A small encoder-decoder image transcriber, trained from scratch.
Model: 13.8M parameters, 32-pixel images, encoder norm batchnorm, encoder activation relu, encoder depths [2, 2, 3, 2], encoder widths [64, 96, 144, 208], decoder layers 8, decoder norm layernorm, decoder activation gelu.
Data: trained on analogue clock faces, 195000 training examples, 7.9 epochs.
Rows from block 5 of the image encoder of a small encoder-decoder image transcriber, named by matrix and row number. Rows with one number belong to one channel. Each number is 200 + 20 x the weight over its row's rms, rounded and kept within 0 to 999. All counts start at 0. After the name is the row's rms in percent of the matrix's.
After each channel's rows are labels from the 100 images, of 14848, where the channel reaches its highest value: "responds to" is what is common among them. Only what is clearly more common there than usual is listed. The data: analogue clock faces.
# convs0: first 3x3 conv (encoder.blocks.5.convs.0.weight, 144x144x3x3, each kernel summed), inputs 36-71
# convs1: second 3x3 conv (encoder.blocks.5.convs.1.weight, 144x144x3x3, transposed, each kernel summed), outputs 36-71

convs0.143,092,205,173,183,216,231,180,171,209,172,218,167,202,182,208,221,219,227,238,231,226,179,198,192,214,169,168,171,209,183,208,200,192,196,174,231,177
convs1.143,078,201,193,213,221,212,221,205,177,210,192,226,201,180,189,212,158,197,209,171,204,184,210,204,227,195,188,167,182,211,224,189,218,200,189,196,168
responds to: minute hand past 4; minutes: 20 to 24; minute hand past 1; minutes: 5 to 9

convs0.51,105,226,207,214,189,197,218,192,164,209,197,190,172,181,181,188,199,194,194,182,181,187,183,189,201,191,272,170,192,213,203,197,213,231,188,152,174
convs1.51,098,201,156,234,179,235,163,222,223,219,203,207,172,229,222,179,220,183,220,201,194,189,210,221,196,168,169,203,214,185,152,164,203,183,197,189,210
responds to: minute hand past 5; minutes: 25 to 29

convs0.5,109,174,179,176,213,189,209,213,213,226,190,208,178,163,194,226,167,216,204,236,204,207,165,181,199,194,173,192,244,192,174,207,189,184,208,231,186
convs1.5,096,158,245,211,222,180,202,181,198,212,208,156,235,210,188,231,209,191,196,203,212,228,187,207,200,220,176,200,216,188,219,227,155,202,194,229,228
responds to: minute hand past 4; minutes: 20 to 24; minute hand past 8; minutes: 40 to 44

convs0.52,098,177,187,209,205,253,204,225,225,179,224,170,188,215,208,187,206,213,193,206,186,188,196,199,202,206,216,214,164,222,193,229,215,193,236,169,181
convs1.52,097,206,208,187,208,179,222,196,224,195,187,186,183,183,212,196,229,200,175,196,203,210,195,209,175,193,188,184,175,173,199,217,255,209,194,199,190
responds to: four ticks; minute hand past 4; minutes: 20 to 24; minute hand past 3

convs0.37,090,167,195,210,195,205,184,235,221,204,191,211,229,204,202,238,203,154,170,209,150,207,190,183,215,166,171,171,183,199,186,195,166,207,195,230,189
convs1.37,095,212,248,211,215,196,167,199,196,175,202,215,199,209,193,190,179,204,241,229,184,191,194,221,204,237,212,217,206,222,194,200,118,181,219,219,244
responds to: minute hand past 9; minutes: 45 to 49; minute hand past 8; minutes: 40 to 44

convs0.82,099,203,206,218,187,186,184,195,227,179,226,208,190,236,220,196,173,232,160,187,204,193,184,168,200,189,263,224,226,237,179,209,174,199,175,222,219
convs1.82,115,201,189,241,223,213,167,192,215,191,224,215,182,205,183,195,223,188,202,181,197,184,225,204,170,177,194,201,210,185,165,208,192,198,208,180,195
responds to: hour 8; hour 3

convs0.60,117,206,194,226,194,167,190,190,216,180,223,195,164,164,174,182,169,203,187,201,222,187,219,216,210,180,274,161,194,182,208,200,185,215,161,188,210
convs1.60,101,150,195,218,218,212,182,212,215,177,201,196,181,209,218,196,210,174,191,167,170,219,261,201,179,177,157,205,208,208,203,160,213,197,220,163,170
responds to: minute hand past 8; minutes: 40 to 44

convs0.132,100,185,207,199,174,217,185,225,209,197,202,188,192,224,201,232,230,235,186,195,174,209,224,241,200,203,175,202,215,202,238,209,210,243,163,207,184
convs1.132,105,192,183,171,202,202,179,208,192,202,192,222,225,191,196,232,183,175,207,217,183,173,186,177,183,183,194,207,180,213,210,187,202,175,208,194,192
responds to: minute hand past 12; minutes: 0 to 4

convs0.63,088,179,205,193,203,204,207,202,206,222,175,213,216,184,187,216,236,224,165,210,209,214,205,193,194,199,170,188,203,167,161,194,165,200,189,224,186
convs1.63,107,232,185,190,188,211,186,204,191,212,190,201,204,192,190,215,171,204,208,198,192,193,172,213,220,189,191,216,184,198,168,191,174,197,208,177,148
responds to: minute hand past 7; minutes: 35 to 39; minute hand past 11; minutes: 55 to 59

convs0.84,089,212,184,209,192,218,178,180,180,211,179,202,222,181,186,197,168,190,203,221,178,223,178,204,200,178,229,203,198,162,235,177,219,175,177,186,182
convs1.84,100,199,204,223,180,200,186,198,187,202,217,221,197,204,212,192,166,159,193,207,191,200,210,159,213,197,182,216,184,227,164,158,194,241,188,219,230
responds to: minute hand past 9; minutes: 45 to 49

convs0.73,084,200,203,178,193,203,163,194,205,216,181,210,196,188,187,211,199,193,194,219,214,209,196,206,201,184,195,213,183,208,184,164,183,201,188,215,199
convs1.73,106,249,182,228,247,255,194,187,183,219,187,187,185,219,179,161,175,205,199,199,207,176,183,207,184,217,228,187,199,219,204,244,187,235,177,206,192
responds to: minute hand past 2; minutes: 10 to 14; minute hand past 3; minutes: 15 to 19

convs0.33,110,232,217,194,182,183,163,199,176,184,219,169,204,184,190,151,186,204,189,138,205,196,216,188,180,166,195,178,201,172,164,189,181,228,247,167,189
convs1.33,107,226,184,205,220,214,177,243,193,245,193,193,186,210,198,225,230,198,172,196,180,175,185,188,199,174,203,194,191,203,189,204,206,186,202,172,158
responds to: minute hand past 11; minutes: 55 to 59; minute hand past 5; minutes: 25 to 29

convs0.121,100,187,219,183,163,205,205,211,163,209,204,211,214,191,202,223,198,156,198,171,191,196,177,161,220,213,217,205,195,207,196,186,195,207,163,152,200
convs1.121,094,230,211,172,148,195,204,230,157,207,195,191,182,193,204,175,186,202,189,221,215,197,172,175,209,195,192,194,207,232,176,181,164,192,203,210,240
responds to: minute hand past 3; minutes: 15 to 19; minute hand past 9; minutes: 45 to 49

convs0.129,111,171,208,186,195,216,211,221,190,210,210,195,184,218,184,216,203,193,226,229,220,210,182,203,197,199,186,208,204,210,199,199,221,192,158,251,202
convs1.129,114,219,184,203,175,209,173,197,203,174,202,203,217,175,209,177,178,209,227,206,249,191,230,199,221,203,218,216,191,224,183,224,177,205,196,190,179
responds to: minute hand past 7; minutes: 35 to 39; minute hand past 2; minutes: 10 to 14

convs0.90,098,198,222,182,202,200,201,195,216,174,207,247,194,186,193,171,275,213,198,158,164,223,170,179,167,223,191,203,194,200,203,189,215,201,205,182,193
convs1.90,105,177,203,192,140,191,213,206,198,217,185,223,191,217,181,195,208,205,207,223,205,188,218,204,197,194,203,213,204,209,212,177,170,208,153,193,179
responds to: minute hand past 7; minutes: 35 to 39

convs0.88,103,198,185,240,174,155,201,214,194,190,184,199,199,224,206,205,212,195,201,210,186,206,165,221,196,200,208,246,207,169,211,188,173,205,174,184,171
convs1.88,090,185,185,195,174,183,185,204,205,183,188,213,210,183,184,207,209,199,206,172,199,172,210,216,209,197,197,220,212,184,201,188,177,178,202,200,237
responds to: hour 8; minute hand past 6; minutes: 30 to 34; minute hand past 5

convs0.122,098,207,187,186,188,187,194,208,174,218,203,173,203,246,209,182,208,194,220,197,217,222,175,211,185,134,214,191,191,183,212,227,199,209,214,211,177
convs1.122,123,212,201,214,176,226,179,205,206,197,193,203,194,201,179,172,209,197,210,202,195,192,203,198,196,187,208,256,198,194,216,199,236,193,197,190,198
responds to: hour 2; minute hand past 5; minutes: 25 to 29

convs0.138,099,196,204,205,191,229,177,214,181,210,197,203,192,207,199,185,253,185,159,163,211,193,176,182,200,150,201,164,193,210,185,220,171,161,199,196,224
convs1.138,102,211,201,247,202,229,212,204,200,222,188,189,214,231,183,151,210,200,222,214,172,176,188,188,203,206,195,222,183,211,186,195,169,189,198,181,195
responds to: hour 3; minute hand past 4; hour 9; minutes: 20 to 24

convs0.0,106,197,203,163,194,194,196,211,205,187,207,192,212,180,276,192,214,207,165,202,202,173,216,175,188,225,197,218,193,194,183,179,202,169,215,171,208
convs1.0,118,175,212,199,187,172,227,180,216,212,201,162,191,183,216,228,204,203,208,209,200,178,170,175,192,208,229,211,195,151,207,159,202,188,196,229,171
responds to: minute hand past 10; minutes: 50 to 54; four ticks

convs0.128,085,174,199,187,185,193,199,204,201,196,218,218,237,221,202,210,208,183,208,214,208,217,180,201,219,193,208,183,146,169,207,213,236,198,173,194,187
convs1.128,104,222,200,163,167,190,215,187,187,184,182,228,201,175,183,177,188,201,204,198,201,222,179,161,234,226,179,173,208,232,184,154,199,202,172,178,233
responds to: minute hand past 1; minutes: 5 to 9; minute hand past 9; minutes: 45 to 49

convs0.74,087,178,210,210,181,186,193,196,176,201,226,183,221,179,198,199,213,193,161,168,212,199,193,164,183,168,181,195,194,221,167,199,188,205,225,195,223
convs1.74,090,188,214,190,196,126,227,210,244,197,197,204,174,194,204,193,200,232,182,204,205,249,205,172,180,183,232,173,198,197,228,188,220,232,189,218,174
responds to: minute hand past 6; minutes: 30 to 34

convs0.71,094,194,195,209,197,172,207,213,213,203,200,185,228,205,178,196,185,215,166,217,195,217,199,215,188,199,199,205,146,203,191,214,199,219,222,228,195
convs1.71,095,183,222,211,199,188,196,208,215,168,200,199,190,210,200,168,205,154,193,202,222,245,212,170,194,209,185,192,219,231,202,207,210,205,178,166,244
responds to: minute hand past 9; minutes: 45 to 49

convs0.39,102,181,204,224,193,188,207,210,180,200,186,208,199,205,187,200,200,177,206,192,201,199,171,188,198,176,214,216,186,150,189,196,216,172,250,210,183
convs1.39,103,238,176,217,229,183,190,186,178,213,206,220,214,173,145,214,167,201,193,177,205,213,162,173,206,194,213,197,179,209,188,239,205,192,163,189,192
responds to: minute hand past 5; minutes: 25 to 29; minute hand past 8; minutes: 40 to 44

convs0.114,111,197,192,220,183,188,174,183,203,216,180,220,213,195,233,202,194,205,182,179,190,182,172,184,187,253,182,196,190,190,217,208,220,205,185,177,217
convs1.114,109,215,200,190,196,178,206,195,207,209,197,185,178,197,184,186,219,200,181,202,188,197,242,187,193,196,184,209,188,186,218,185,158,199,185,159,184
responds to: hour 8; hour 9

convs0.31,115,191,196,216,177,202,213,211,218,201,175,191,171,200,181,213,212,139,188,225,200,184,191,217,214,175,178,189,182,207,224,202,164,224,189,204,167
convs1.31,123,199,224,199,199,192,173,195,196,184,198,233,195,184,199,167,190,211,222,177,226,212,211,166,169,209,207,224,185,197,221,232,202,203,210,200,231
responds to: minute hand past 5; minutes: 25 to 29; minute hand past 4; minutes: 20 to 24

convs0.101,101,238,192,202,233,210,176,192,194,190,186,218,234,212,203,194,206,204,180,183,202,177,230,203,183,189,165,205,206,222,203,188,193,201,259,179,204
convs1.101,103,207,195,219,187,216,218,195,178,177,192,172,196,221,189,188,214,182,174,185,194,172,162,213,180,200,213,179,178,155,205,214,217,170,200,202,181
responds to: minute hand past 7; minutes: 35 to 39; minute hand past 6; minutes: 30 to 34

convs0.23,093,195,219,206,196,185,224,199,257,182,186,209,159,201,193,202,223,203,221,262,181,197,185,212,181,166,204,206,187,203,170,178,156,201,176,216,188
convs1.23,094,228,201,194,211,219,199,194,204,194,268,231,178,181,199,190,151,159,213,201,196,238,207,206,215,230,183,207,224,179,207,213,236,204,205,218,182
responds to: minute hand past 6; minutes: 30 to 34

convs0.56,096,210,213,194,199,194,209,180,190,224,189,184,207,190,197,184,224,205,165,218,170,212,201,166,200,236,218,202,184,172,182,189,238,211,189,197,199
convs1.56,109,204,165,197,202,204,181,212,203,187,222,206,184,209,203,256,210,170,193,214,177,190,223,217,230,205,169,198,194,167,188,187,195,211,196,190,161
responds to: minute hand past 10; minutes: 50 to 54; minute hand past 12; minutes: 0 to 4

convs0.119,109,211,185,191,194,224,166,214,171,206,175,162,201,222,157,211,160,201,242,215,205,208,198,202,216,192,190,178,198,176,229,225,218,202,198,197,172
convs1.119,106,190,209,218,222,178,191,223,214,184,190,191,202,191,180,206,220,206,189,220,194,178,232,176,208,183,178,223,202,203,209,186,226,197,195,207,230
responds to: minute hand past 11; minutes: 55 to 59; hour 3

convs0.36,087,217,207,240,178,178,170,180,180,189,203,179,191,191,182,262,197,172,162,162,228,193,227,184,209,187,214,170,175,181,216,181,204,212,222,175,188
convs1.36,102,166,194,228,207,207,190,196,193,227,182,230,223,208,164,232,201,191,182,193,188,182,222,212,186,182,171,227,180,205,228,203,188,209,179,174,249
responds to: minute hand past 5; minutes: 25 to 29

convs0.4,103,199,214,212,193,218,189,257,207,201,204,179,174,215,200,178,224,224,180,152,174,165,222,192,206,195,157,201,228,208,192,201,196,188,185,212,187
convs1.4,104,167,202,198,185,178,187,182,210,200,189,175,203,174,224,170,204,170,215,231,203,194,190,172,201,185,243,201,159,173,190,208,180,137,203,226,189
responds to: hour 4

convs0.89,101,207,206,225,202,203,161,183,196,206,219,225,242,201,194,178,218,195,196,206,189,221,192,170,138,186,197,215,177,182,220,185,210,199,222,218,247
convs1.89,101,187,217,205,189,172,199,209,193,200,195,232,184,199,207,160,179,226,204,217,178,196,180,148,219,188,212,193,192,184,209,208,196,201,208,198,168
responds to: minute hand past 6; minutes: 30 to 34; minute hand past 1; minutes: 5 to 9

convs0.26,105,169,180,195,200,184,246,197,215,180,167,218,188,195,197,183,192,166,235,215,197,188,216,218,200,208,216,221,186,232,177,191,188,229,216,197,193
convs1.26,099,229,216,172,189,189,195,212,193,159,213,180,184,168,210,181,173,203,176,176,227,174,202,192,189,209,211,200,222,250,204,201,197,186,191,200,218
responds to: minute hand past 3; minutes: 15 to 19

convs0.13,092,212,193,165,185,217,177,210,204,227,220,225,154,214,200,204,207,197,202,212,175,173,205,195,215,193,155,187,230,176,174,221,178,166,225,213,186
convs1.13,104,183,231,194,229,218,204,176,182,216,188,220,209,217,236,202,146,185,208,186,200,224,192,206,214,169,197,225,192,196,208,191,160,170,177,202,206
responds to: minute hand past 4; minutes: 20 to 24; minute hand past 9; minutes: 45 to 49

convs0.115,095,190,191,202,194,196,201,200,240,216,223,207,248,188,199,201,170,151,238,197,195,215,203,150,192,198,188,187,215,195,206,197,192,186,194,211,185
convs1.115,088,212,240,210,210,185,173,219,217,217,180,198,217,178,182,201,190,209,219,186,219,219,179,179,229,192,208,229,184,234,213,218,210,198,173,189,202
responds to: four ticks; minute hand past 10; minutes: 50 to 54; minute hand past 8

convs0.72,099,209,187,171,213,183,183,213,240,195,192,193,176,172,180,197,201,188,157,169,205,200,201,221,221,155,156,184,199,226,226,193,199,206,160,209,201
convs1.72,092,183,238,185,164,220,206,215,173,207,194,195,207,208,222,191,216,217,205,199,237,186,173,208,216,178,229,215,212,185,215,209,182,192,217,181,202
responds to: minute hand past 8; minutes: 40 to 44

convs0.102,096,199,206,218,180,208,182,172,222,189,197,179,208,189,174,204,210,199,173,224,177,211,194,181,219,173,185,200,257,193,228,196,198,235,186,216,202
convs1.102,102,199,213,190,211,169,190,181,206,180,259,218,197,181,191,230,190,207,227,218,194,256,213,209,199,226,222,188,185,199,231,190,217,225,207,186,203
responds to: minute hand past 4; minutes: 20 to 24

convs0.123,079,203,191,199,192,206,178,204,216,190,226,206,236,212,218,190,193,185,221,197,192,204,212,207,188,224,186,190,209,189,167,213,200,178,170,229,216
convs1.123,089,196,189,189,177,151,225,212,174,226,189,182,183,222,220,168,221,204,193,191,174,201,184,184,206,215,176,183,190,210,165,184,215,194,199,197,202
responds to: minute hand past 9; minutes: 45 to 49

convs0.27,088,209,206,186,192,194,155,192,182,204,184,202,162,177,179,225,177,224,164,197,183,170,218,200,187,182,175,238,226,224,181,169,190,178,190,190,217
convs1.27,085,147,220,185,224,208,192,194,200,200,136,198,168,213,207,207,190,186,186,168,207,219,206,211,204,205,220,207,191,184,176,190,191,221,205,235,196
responds to: four ticks; minute hand past 10; minutes: 50 to 54; minute hand past 9

convs0.130,094,201,167,190,209,204,208,234,208,162,210,170,193,202,179,184,182,199,181,262,191,184,185,193,201,186,201,226,189,180,165,192,199,205,216,210,205
convs1.130,098,250,198,212,215,191,207,184,193,178,189,166,191,200,224,181,220,203,201,190,206,220,225,201,185,184,218,180,226,208,195,221,181,230,186,167,197
responds to: minute hand past 10; minutes: 50 to 54; minute hand past 2; minutes: 10 to 14

convs0.65,099,202,224,220,184,192,187,220,205,176,217,166,162,194,210,192,227,217,198,195,191,203,180,167,183,204,231,203,188,235,166,165,199,195,182,229,230
convs1.65,099,210,222,214,205,190,213,201,195,192,196,202,205,200,187,217,212,194,191,199,214,197,218,226,182,169,173,205,216,202,218,229,174,198,209,207,177
responds to: minute hand past 8; minutes: 40 to 44

convs0.131,089,198,179,199,228,189,198,165,204,209,201,211,201,208,201,167,209,224,196,216,203,213,207,197,167,186,205,225,181,200,191,199,177,171,242,199,201
convs1.131,095,226,183,203,217,189,184,198,198,173,180,188,187,218,197,179,201,193,227,181,205,198,180,187,197,174,227,203,207,201,182,237,204,205,181,196,220
responds to: minute hand past 2; minutes: 10 to 14; minute hand past 7; minutes: 35 to 39

convs0.18,095,194,165,184,206,188,191,189,198,167,189,204,219,231,234,212,159,177,264,176,171,165,186,203,200,215,195,164,192,188,193,221,177,163,203,175,187
convs1.18,090,199,203,187,195,234,225,199,197,190,206,198,189,188,198,220,216,189,176,216,189,209,171,185,207,225,201,205,222,183,205,203,227,143,169,212,228
responds to: minute hand past 1; minutes: 5 to 9; minute hand past 2; minutes: 10 to 14

convs0.105,102,184,199,180,185,185,201,209,205,201,166,206,204,189,184,185,185,172,143,192,230,181,212,212,195,203,191,204,178,205,186,218,189,228,235,174,198
convs1.105,097,207,202,203,208,153,190,183,219,188,177,207,196,199,168,159,202,201,220,180,172,225,238,184,189,193,220,243,189,220,223,192,179,209,155,182,232
responds to: minute hand past 10; minutes: 50 to 54; minute hand past 11; minutes: 55 to 59

convs0.42,107,217,204,196,212,205,193,205,188,226,187,210,190,169,191,196,213,202,237,250,166,225,194,178,241,190,178,187,237,187,173,202,155,189,192,214,186
convs1.42,100,230,193,195,228,207,195,159,211,226,193,223,223,176,212,246,164,200,176,186,196,206,198,172,206,219,221,199,163,213,193,196,190,189,193,220,167
responds to: minute hand past 2; minutes: 10 to 14

convs0.57,094,200,190,213,207,204,187,204,223,208,188,227,166,205,215,170,203,186,172,210,174,178,176,186,212,180,204,234,168,203,199,182,183,195,179,217,189
convs1.57,090,165,196,180,197,179,220,178,209,197,230,192,202,191,224,193,200,198,177,179,198,238,181,185,154,201,196,213,195,180,241,213,187,213,207,205,197
responds to: minute hand past 8; minutes: 40 to 44

convs0.46,106,176,181,211,190,230,217,228,203,192,187,162,199,167,189,199,187,197,203,209,201,203,182,195,186,183,196,185,185,202,183,186,176,219,217,186,183
convs1.46,092,200,230,208,235,189,212,206,192,181,210,182,199,190,210,212,182,229,201,201,214,216,208,207,212,212,182,164,203,234,199,187,205,201,182,211,222
responds to: hour 4

convs0.112,090,203,181,188,206,196,186,212,173,175,216,170,138,211,227,234,196,202,182,151,170,166,198,211,195,194,171,232,231,244,194,155,209,191,187,194,207
convs1.112,091,196,229,205,166,225,210,207,211,206,182,167,197,151,191,226,202,195,189,230,207,181,233,192,176,208,235,187,188,198,195,207,184,153,212,223,178
responds to: minute hand past 8; minutes: 40 to 44; hour 8

convs0.93,089,202,202,198,194,201,159,224,162,194,198,216,181,189,182,173,186,204,214,170,210,195,201,232,225,229,203,169,210,205,177,223,187,175,192,183,172
convs1.93,086,167,210,182,226,176,185,192,232,204,192,191,197,201,218,180,170,186,193,188,158,204,198,161,175,159,204,244,215,207,190,187,194,193,176,207,232
responds to: hour 1; minute hand past 5; minutes: 25 to 29

convs0.75,097,211,198,196,193,226,198,207,202,150,195,189,179,232,203,211,215,216,232,229,222,201,169,177,199,186,212,213,197,202,197,169,195,181,191,246,192
convs1.75,103,205,170,205,174,213,213,180,196,188,228,222,206,179,221,202,178,165,198,220,192,193,215,246,219,212,202,208,210,191,201,208,213,194,197,186,179
responds to: minute hand past 1; minutes: 5 to 9; minute hand past 6; minutes: 30 to 34

convs0.32,105,199,206,218,199,203,208,208,207,201,195,217,169,207,218,232,173,208,204,224,197,197,202,184,254,181,219,211,192,165,195,199,157,165,220,194,206
convs1.32,116,166,198,192,225,157,194,150,207,219,239,196,216,196,195,223,204,200,201,179,154,197,168,208,218,185,193,235,209,182,202,229,176,195,215,195,256
responds to: minute hand past 4; minutes: 20 to 24; minute hand past 5; minutes: 25 to 29

convs0.97,109,192,187,187,208,213,251,211,155,144,175,211,185,210,184,204,219,218,231,203,216,205,214,211,183,193,184,196,187,214,211,215,194,239,199,168,199
convs1.97,099,214,211,184,209,216,218,218,192,189,192,195,230,188,180,225,227,212,184,170,249,208,168,216,149,225,211,148,221,210,224,179,228,190,200,210,201
responds to: minute hand past 1; minutes: 5 to 9; hour 8

convs0.49,102,197,199,228,202,172,230,192,219,184,178,172,159,218,192,192,206,199,181,232,188,194,180,205,199,185,175,198,198,180,215,198,197,192,226,214,196
convs1.49,103,211,180,201,188,255,181,195,165,189,199,216,215,172,177,170,192,195,166,196,226,222,201,215,192,179,202,176,189,173,222,217,204,195,193,218,216
responds to: minute hand past 6; minutes: 30 to 34; minute hand past 2; minutes: 10 to 14

convs0.104,104,198,168,225,176,181,197,189,150,192,209,177,214,185,163,215,192,188,228,197,176,218,188,183,209,196,212,137,218,224,216,196,212,232,198,171,211
convs1.104,104,188,224,193,191,221,197,234,216,209,209,198,205,174,205,192,202,180,208,233,192,200,228,184,178,187,206,189,203,265,180,173,203,207,204,235,215
responds to: hour 9; minute hand past 4; minutes: 20 to 24

convs0.53,102,216,224,185,202,216,244,180,190,183,233,201,174,184,185,206,234,217,211,227,165,200,194,212,205,234,207,203,186,207,167,179,179,222,189,213,163
convs1.53,086,224,204,194,172,169,187,224,205,187,220,270,233,176,184,215,222,198,193,165,167,217,194,254,199,187,191,211,242,198,222,182,203,162,205,186,208
responds to: minute hand past 5; minutes: 25 to 29

convs0.85,098,211,207,191,210,207,172,208,183,192,196,177,154,187,199,170,248,194,163,192,208,176,186,195,183,155,152,188,206,206,215,187,151,194,175,220,206
convs1.85,104,205,201,183,194,203,228,171,210,193,169,184,202,206,197,211,230,215,190,203,212,171,196,220,166,218,190,168,183,186,207,241,182,187,215,204,162
responds to: minute hand past 8; minutes: 40 to 44

convs0.50,109,211,188,186,220,228,230,183,167,203,177,214,177,182,186,190,191,206,210,272,168,204,210,207,203,193,162,200,226,191,195,193,202,197,185,235,197
convs1.50,107,205,207,177,170,218,211,179,175,192,220,215,176,196,201,180,174,180,195,131,212,188,206,216,197,179,197,203,197,198,190,192,173,205,227,222,167
responds to: minute hand past 6; minutes: 30 to 34; minute hand past 12; minutes: 0 to 4

convs0.59,105,181,190,199,190,177,194,205,186,221,201,168,231,193,173,201,186,172,154,184,193,190,205,195,241,178,244,217,183,223,210,204,180,188,203,215,192
convs1.59,097,161,196,196,182,242,174,194,205,163,201,199,148,189,193,147,222,190,190,187,190,192,223,203,184,160,174,188,200,194,204,178,204,180,213,162,221
responds to: minute hand past 8; minutes: 40 to 44; minute hand past 2; minutes: 10 to 14

convs0.117,093,198,214,186,217,233,202,193,162,208,211,187,180,175,189,190,198,234,202,241,225,223,200,175,207,205,192,217,261,174,204,216,212,204,219,234,179
convs1.117,093,179,238,167,242,195,207,223,206,226,232,171,201,224,239,223,215,188,177,203,161,194,204,197,202,210,185,172,209,198,165,184,179,184,205,196,142
responds to: minute hand past 10; minutes: 50 to 54

convs0.98,107,176,176,189,180,209,212,208,203,166,234,171,178,211,220,174,162,206,214,216,226,222,224,187,203,196,218,197,223,189,172,216,204,186,203,220,204
convs1.98,105,193,202,209,204,201,187,190,214,221,159,160,189,208,194,259,231,198,178,201,190,164,220,172,213,217,156,199,204,150,194,211,196,178,198,222,193
responds to: minute hand past 12; minutes: 0 to 4

convs0.127,109,214,190,185,210,177,202,196,190,194,165,233,205,184,199,168,181,137,192,182,188,211,205,238,201,177,204,220,169,212,190,206,172,183,205,154,197
convs1.127,114,196,192,189,186,177,165,180,198,197,183,178,197,205,191,138,207,212,218,153,191,193,211,180,208,221,195,234,192,195,183,182,205,181,188,187,189
responds to: minute hand past 5; minutes: 25 to 29

convs0.44,104,195,200,179,185,200,203,207,212,210,209,238,217,173,212,234,205,206,199,213,183,213,199,201,216,197,197,183,200,174,168,191,178,193,239,216,185
convs1.44,103,169,208,188,203,186,219,192,174,203,196,214,207,212,208,199,170,190,191,198,185,216,205,207,192,183,189,230,179,205,223,190,250,174,200,209,216
responds to: minute hand past 4; minutes: 20 to 24; minute hand past 3; minutes: 15 to 19

convs0.62,099,212,185,222,183,200,194,190,207,174,199,169,165,184,195,199,201,180,222,225,212,200,229,211,226,179,204,211,233,239,193,202,182,177,209,177,217
convs1.62,096,240,205,197,249,211,207,150,182,226,211,185,198,198,194,224,195,212,182,202,193,179,178,198,187,202,242,138,176,186,213,188,203,176,206,215,165
responds to: minute hand past 12; minute hand past 10; minutes: 0 to 4; minutes: 50 to 54

convs0.6,111,180,213,176,205,218,195,173,195,213,165,214,201,182,175,189,195,222,174,241,176,206,223,192,230,196,191,162,200,198,185,226,214,201,157,201,176
convs1.6,111,185,227,195,193,163,196,189,192,156,228,159,184,181,222,203,207,183,207,201,218,215,225,173,195,212,185,197,214,222,183,147,173,252,198,201,215
responds to: hour 12; minute hand past 9; minutes: 45 to 49

convs0.136,091,161,200,181,192,157,183,212,196,188,198,218,185,221,188,228,215,217,243,160,168,198,203,206,183,211,150,186,223,180,204,214,216,191,205,189,159
convs1.136,086,166,197,189,170,173,203,215,221,207,197,166,228,201,237,188,190,185,176,240,199,231,201,192,211,159,199,212,215,236,196,206,212,199,170,225,197
responds to: hour 1; minute hand past 5; minutes: 25 to 29